A small image denoising autoencoder, trained from scratch.
Model: 64-pixel images, encoder arch swin, decoder widths [32, 64, 128, 128].
Training: muon at rate 0.0016, 6200 steps, batches of 64.
Rows from block 8 of the encoder of a small image denoising autoencoder, named by matrix and row number. Rows with one number belong to one neuron. Each number is 128 + 32 x the weight over its row's rms, rounded and kept within 0 to 255. All counts start at 0. Numbers have three digits each.
After each neuron's rows are labels from the 100 images, of 14976, where the neuron reaches its highest value: "responds to" is what is common among them; "patch colour" is the nearest of a few named colours to the mean colour under the peak. Only what is clearly more common there than usual is listed. The data: fractals drawn by 1,000 iterated function systems, in grey. In brackets: how many of the 100.
# fc1: MLP up (encoder.blocks.8.mlp.fc1.weight, 768x192), inputs 0-191
# fc2: MLP down (encoder.blocks.8.mlp.fc2.weight, 192x768, transposed), outputs 0-191

fc1.233:127127075123180115130134131159130038161186098158108109140127115097150124132151153160117140147111164090108116126136125072156157086161160154143172151119013131179131120111123157129120087147113146104131121162093129163093142109083171086141093123157134064122119137114102180081106085145123188129118169073165172124153147137090124118162221152142114100159063193148134072067130151183137161126152156091110152166125152064164076123113090124095147087144157154110154121137098038098158046158160098070074104136073154128135128126100156157147108132094118145144110140122142155121151135138157147131
fc2.233:170104142177132147068076092113120115177143147132075154118131148073107141138093126136126167092164069099129208122112125134163129152118134116170129115121096142146165126093179115111147077104141132138139087178103143140094196111094096095124119128131117163042073160104097149157138114059132128123164109198122156140082102176140158099146129165160060111125125098140175088177094141195091170142132141128103125161094219132133181166181070148172126104101155096132079134062175102071162133135112124162107091145111134102170092128087184143148073129073120145122151101132091083137113109141143131152
responds to: five maps (49)
patch colour: white (81)

fc1.570:137162139190111096131110148150145129128149119145089152164066179105106135159113133114192165130087097195159135118143134140141130091129176082040143098086136201172116102127179135146123134145076135185126095079122127068154122167156153218126136161132065153170095116150106160132061081112123163118087114089133149092154112152173085096164121136139142170140107103109115128167144161109100070152097099168105100105102099110125148115126102111127073170126101137105115106087156108129146202129156093123105111096084056196126150122150168109162119123175139147106081135131101096062126126147145097041
fc2.570:143093130201131154120053157111127094216131120131158095167150133083092109118138109117149163114118075107164121135108155122168157121163102087133155119141130148109143120116169142092086134157090162102139066098156087086150139139082149149147124092127089133081059101116127189189128149165088098147079196157140190139119140151105145153124136078138091127105099123085132096156093118181172113140149109118096100180149122219146142123134125136165130133130131069160118132155130159113146116174065123125108095156053113119213102131164093163163134102152082110151070136121155097088167074159195095088
responds to: dark on light (100); two maps (69); sparse (69)
patch colour: white (76)

fc1.709:144122101191088166096104147091157107139150148112127091156135156133148103098156124159096098150098179105110130142052205142131067172080103089106109161144109131151110159109096128167122107171127128177061127136134138147125171111130145140120134138162076134097091129104141136064133128122160129098105136145101152119166192154128119166166159117117173134120161157099052144138096131156101051110158136076143068111097122110085098181130054149102125147120105087124143171178150037121198112121155137086092088135119067183162101135130130098123115201166115129125180105093129167186124101191144156165
fc2.709:065104134132055135097126124115117083196228178147105143157169098155090143180141115087151130094164154156121104106139158129195143075091149075097102161144130069117154136097086133106110080125115139134118073141129084112136157152119096169085193160092163141064152138154100123154170168117149114076109147108150121130150179131108150171164107139116158150147152119132085113150166121148094116114106121107166095141143160093178175124184101142160111192135150107089143118175182139185125158137091060144137145176114080150116106086093129056161078120081081109118180088125139154147124105122096102096
responds to: dark on light (96)
patch colour: grey (88)

fc1.101:111101124124111127157085139142178108100094145118154105157133138118114080145120106146219135107112196150128146127141128136125107111159127149124120126209095115111109122119097117091134144157093130135102166116151117095104155137081153148107160152072147100176125133163112077111156100091111172129115150136091151151165132150200159089089151098064103119133110153085130152071209121162104092133127100093089105073121161147176132170176151128168151121143088093167039140175200135143161092109058113075130032122092128114192171112090187154173129119185149111127105080148096156127144093117175097122
fc2.101:155095048138181101098097153143148129164129109119224132146094125168127098191140166108185082089135114118107145113121093140109116083127127147149080148123096126097123087113069160146110122080128144123146185079162117111097140122125204135070097110146128148159141091174128092083147193147168063086094139107150124094148193143132136126092161146153087120089125113142113168055161134135094186099128105111106105142149161148149142175107122115158133118135096163150169139135131149042165109132083130111152125156094136182154130194088065161209157092136159141100178151076122116150126115145115157188
responds to: dark on light (66)
patch colour: grey (100)

fc1.303:115110147137129076106111147168143119205095129126104087133118093102164128196146166155085172111157171125143135170057174163118112078105161177152119181126120174144079131118075160134147160135137100169098083138176135102180122135125115155114108073125104118110127132048092125142148155141099158181126118111110128114163130093129098119153124126174128179145124150133148099180087130116125156113145095097125146155115161163142114087127058098124153132144103087118195108086188161146135050164165084120124152207128119178131146038176148158195164147125156183064118106079153159095148112096106144164
fc2.303:120116074135092172160140155103118112068160174053122150090133125158157162148178124139158090099128115078145130147161088131159115168112081125148182168136129119183156140097067089132143130058089116159206107151108141149158182173100160119137146116152141160073186150123079109135137136128107155166161150131121164079169142210101155125106146075182151115126158078127130169108135115106171186123117169083120073176097123167126076151179136106129102125100109145081110128160148078131103113092125113080098157158140115120129146149100099019091155098111161101097111094119144117169174150162124134075
responds to: sparse (90); dark on light (90); two maps (83)
patch colour: white (100)

fc1.492:144094115150132110126075157063135151156134095178100114116085154149137148168121173077174114092141129116144140116189115129148110104148171158131087078178098153106145175148209134179130154064141054040186119063187161153124117150071131150137132108147105150139160192186151135097150134136092107123108163075153156158142097167163078118089120127129117125161169154133121110103142118158119105069150188164113178136121096089147164069123161170113155081164124201131105173123068142119106094143126137185075100084110143127125135144172136106150068137108173154157128097137145121117148126151147119080
fc2.492:162142200148106098106119095087106137163101142141088120130118093191116144085143159073113087142133167120108187128172118158100149110146101084161121154089112203189166189104152127094109086096138078136126153094144114144195067112125092084084176097133088158115108167154154149161138131090127106076112083106084129120158148143120174073106090169141082113154171119159129149107191167074116122147131148107154090154114113134134128149182124137080180132109100105179100124139105118171196132131133169143084130146097134116151081106132091068205151138116215118143129158072104166123143148105165180113
responds to: dense (57)
patch colour: grey (99)

fc1.621:148056137106117158059114134111150123099135127108131168114105144125107224152162154141143106112141126138144137128135170145115105066136118137111092142137086112143112112164077103082105108148102096157072129116042130150137134153084123164203151149129072090120162155133163143163173135139101188100140109207195154122106114138143108150077080110110100125143166069143129146160102115158176122067185106129089109093144118126099111126118145118124146135099121124076137116201194106161106166129073078143068133123158095113124136089136134043153163133205136101132113134152211128113145138202119150094
fc2.621:118156104115138183145131114097151118188165085134126087097105098091140141192116132110168126139104146126106126114149161149099117096119128132130166110120174084135125159100173096120115116152143103125158158093099137141142171169161087144157168115129103136109114108132152059114108066107123141208118197153134116114106075079087175119107146122188107101089122115103072199174136117093101143128169197175114099160106150114162107182093090126148146152159134112091196202170063134194152108120105160102127128031139130135150212084112150150192184134115166127141127114105165129137117110074176123098
responds to: dark on light (76)
patch colour: grey (98)

fc1.596:120141151089107091150169115143099111112132141100143131131107130107155223087142167128162106087084126119132145132084099159200101190148104165133100096159140057125071171076162099084128120117108126114128087153100125134087109185127134126088126119094138122090153120112108130110133136083103084158126174059072097163155113116095108116089119079164150092121084145169138164064161120121149092054147127079137154044124161093143131088157175145119052149129134109130163125049160151169147104116159096102144111176081171105136173105153177134083138096133137129145107147195140142100140118072150190160
fc2.596:132188103116102142097147128115077114091078189148156088117136145170125150060143096116156121141065114135139111090132119147174134148140151126159164137066126160093144076146137134140163100128114138162136156135108137140082114161109081098065117183124146129092113161105110154102154198110185161126159075111112154142071121177184153161094119067099119098142129157101099118157179092114108114160140096107150175088117154076085109161147127104119169178148097198129097089124088123075096085091155132123108136147043118085145100072117179160129164106159108165131161189094118141081163130159129197201
responds to: dark on light (78)
patch colour: grey (75)

fc1.407:120166166161070131128162117114097208117140094113104120134095143052123137058149151134128146073096120133135162081090117153141058122137212071141109098156222122104136114112157136131126125188157109140162114140163101045132190112167149117158117145164095119122123197115170138101131178156113119100098042173158112184174127118123124088114120131132115127179066123073095112163094118107119108116105094066061151129100081144072123100139170136143083116114141133122099124097170121192159103126109154088108117127147089091138134138090089110148120099115143158147124101166094148130119145167101115061
fc2.407:094121111180047131148138133145143126108118153088149075160118112175082113143144115109079131138172146123143108140154193119121113152067071069132156171170155126118088137050123125137182097102118200142116119121118064091108090110102085099185128115171146103051103124103122107170108120134147112170137117084145130146161153094140161105106097132071014118138134167079117122118113157160118109166141124137091118136161105138192114122139092161108148153151143019106097095121159134151107133097185148163116113114094164086133097163148191092168093097109073106125086131066133152129144124167145124119
responds to: dense (30)
patch colour: grey (100)

fc1.255:164194166128169121119108133135131162143125164112146107126130088131137091128100080116103118107112151135082128123151124146136188200095145135145068175119123200155051120150098104121149125139111085106139137205097115119128164080161182104132113095127150126104127152080094099113107054170209114107147101170138099130201121117121122110089079123171107128145147122197133120155150218125084091116167092137113100128165132133140179106111144127148112088097163128114088131188101130099110106132136121188151189153157085149163121097115071095113156175137143202179129204060144113122157076136120144139
fc2.255:145093117107083128145158113130165109105111137084083140153099129072112117181177195129144112099119110120154145129141118096155134124088161147153143071100132050127149088104075166133140139114080113101216159123170089155162109154176112141091162077078134162136139116112149110105089114184140102167160114177094093047112158131125158127143141086165125129130129100069162200150150090072146066106171171092125130142075146126112129126163078144210135145111169148131151076111129080094145115135168092123129112162174100140120206117113083075126149087144102133135116132184091088101135161137184172162
responds to: sparse (87); dark on light (87); two maps (75)
patch colour: white (88)

fc1.694:136137107120132128173097143066087129087111125157152124083144154095176123133135115149162141162150147126160096163119093123097098169044102077045232150108146094113158153139096089138165133090100163109127165147113138177117101119102081104065073130142097109124077105173112102120113108130136160109149154151069154103177115156107079089115083101153100129130151107147161117176081094205116152094070164089098182102144097099094104149146127155119152149132147125154142119106121190163079091133189164106158099091136127094171148090140139096112062126109084075078131145086130131105111168166191100126
fc2.694:129090162157164131122107141127115092165089094095118149143174119116131151077092131202127125101133060129075157152083127109105138114160136132147123080077129198095108182090141138152097198133083088128129065174178119126104111111127168139139108111144109092119131132116162192157099136108092139129186129102117155155144126134063140119128116178100109096107084090185130123145158093139137090099159093129188180087131142091086144182122190130118101181105163058086036125158109073101119151184118148137146184076111129133156147103149154062097076137126183137141123163097111147133105099152086174098
responds to: dense (31)
patch colour: grey (96)

fc1.421:164128088183084106114150122125138071146179164134164109145126068107094204164156144135126156070134146173127180130065131121104210169103154150116184088103109103151166139190093163149161125134127167133132155155099143133206119129146111078105071084138083104154117150129128073153083126093156131102144098090182140104138136103097143087149087100140129126143108134101108133172140124070125137127121126185178110179193061163156140059164120095137098147101174105212169138142124139174104101152093115164146078154065135106137130107197179157158103122121132113115105119122088149157123113095160131155
fc2.421:152086125159155178090091146071108145124108188096136185119124122125110144162162048142179122135166127107120130103045146101145096124123044122099122126116142109150089099121082146111080143133106157063128049147115161146096170128114101144107107105156166065118124175156091111113153093097194120175144102155119159149089087169113092111123144134158110147216159119119108151130138118147155099130151134079135088119068126120065127086170083095112159100164109067160128114157193190177078112094145107069190106097082142126089119090149143129136116167116164088108167076129129131143113119125154160104
responds to: five maps (51)
patch colour: white (79)

fc1.660:164128197110181083105126169087120195109164139094128173085125148081088133078129108125099186126123143141136168124172066104146107134109133116149155209151120066153147127121147093157128138137121073120087148134107121099093070176097156122128108085158140176114103175173166175081116165111117177150102099115138136172158199139062135128171091131117103127164145198156147133112116063160157122148142160130160094175098126188135173162151109121130127140179095165097174118161150136107088123139098134129141149117120093173083090199087070120123111177130085115051091146113106161115128154123158166100
fc2.660:086127177122099171160104134138097137133188138123101118104137148117098144174105131102110140124066102093151048154136193192183168138149141137137107135194076123177088171143199131074136130121111136146131049093083120083140187112135139149093097126168123133182064160132049175159192106124112136100140198091095155096171104144123167075110122109119139073112114101161163067089149151128153097137132148135094119176145106183157128147183131139126182117096149096111133135127116160101129155135122127165065122101124114157120146112169065095125131105122113146137110054141113071114144116092163079109
responds to: dense (32)
patch colour: grey (99)

fc1.447:108107205129156141162156118114113131118148156139129155131114179044140131124093111092136102158058109146085130131157150123115127146095069105090176132149141118101114197146059100090175171146088131180102095154120176153108099127179129111168152139149091154078132109107112123077109134180128111101189205110092107071076111112114132193091158049108128137102172102172064110122160142112090130078156166117088095051169151152116134126151101151086142084121109117121122115146182121108121202096149108111088128155156142100126165108108088092072138150105150119114134180127098099120124063134155118082
fc2.447:146071129140065143126077107156081077178146123133171122180115168107120192126133078123212148136107116133114147097104110168169133104140182119130208116120130119134135112129124122103089114111131089123165043140111080046107167091103178171115127132158090076120138101107077102170187097132124176147152178109127123084140140157104159153155107065092145098155112103145150161160129192083150109128133107134132124154133150056171107152184117129159180151143124079092095111148134140058135127163106035112146134154113182158135150114135148122201121127157127144114167125138137147133154163113122051125
responds to: dark on light (76)
patch colour: grey (99)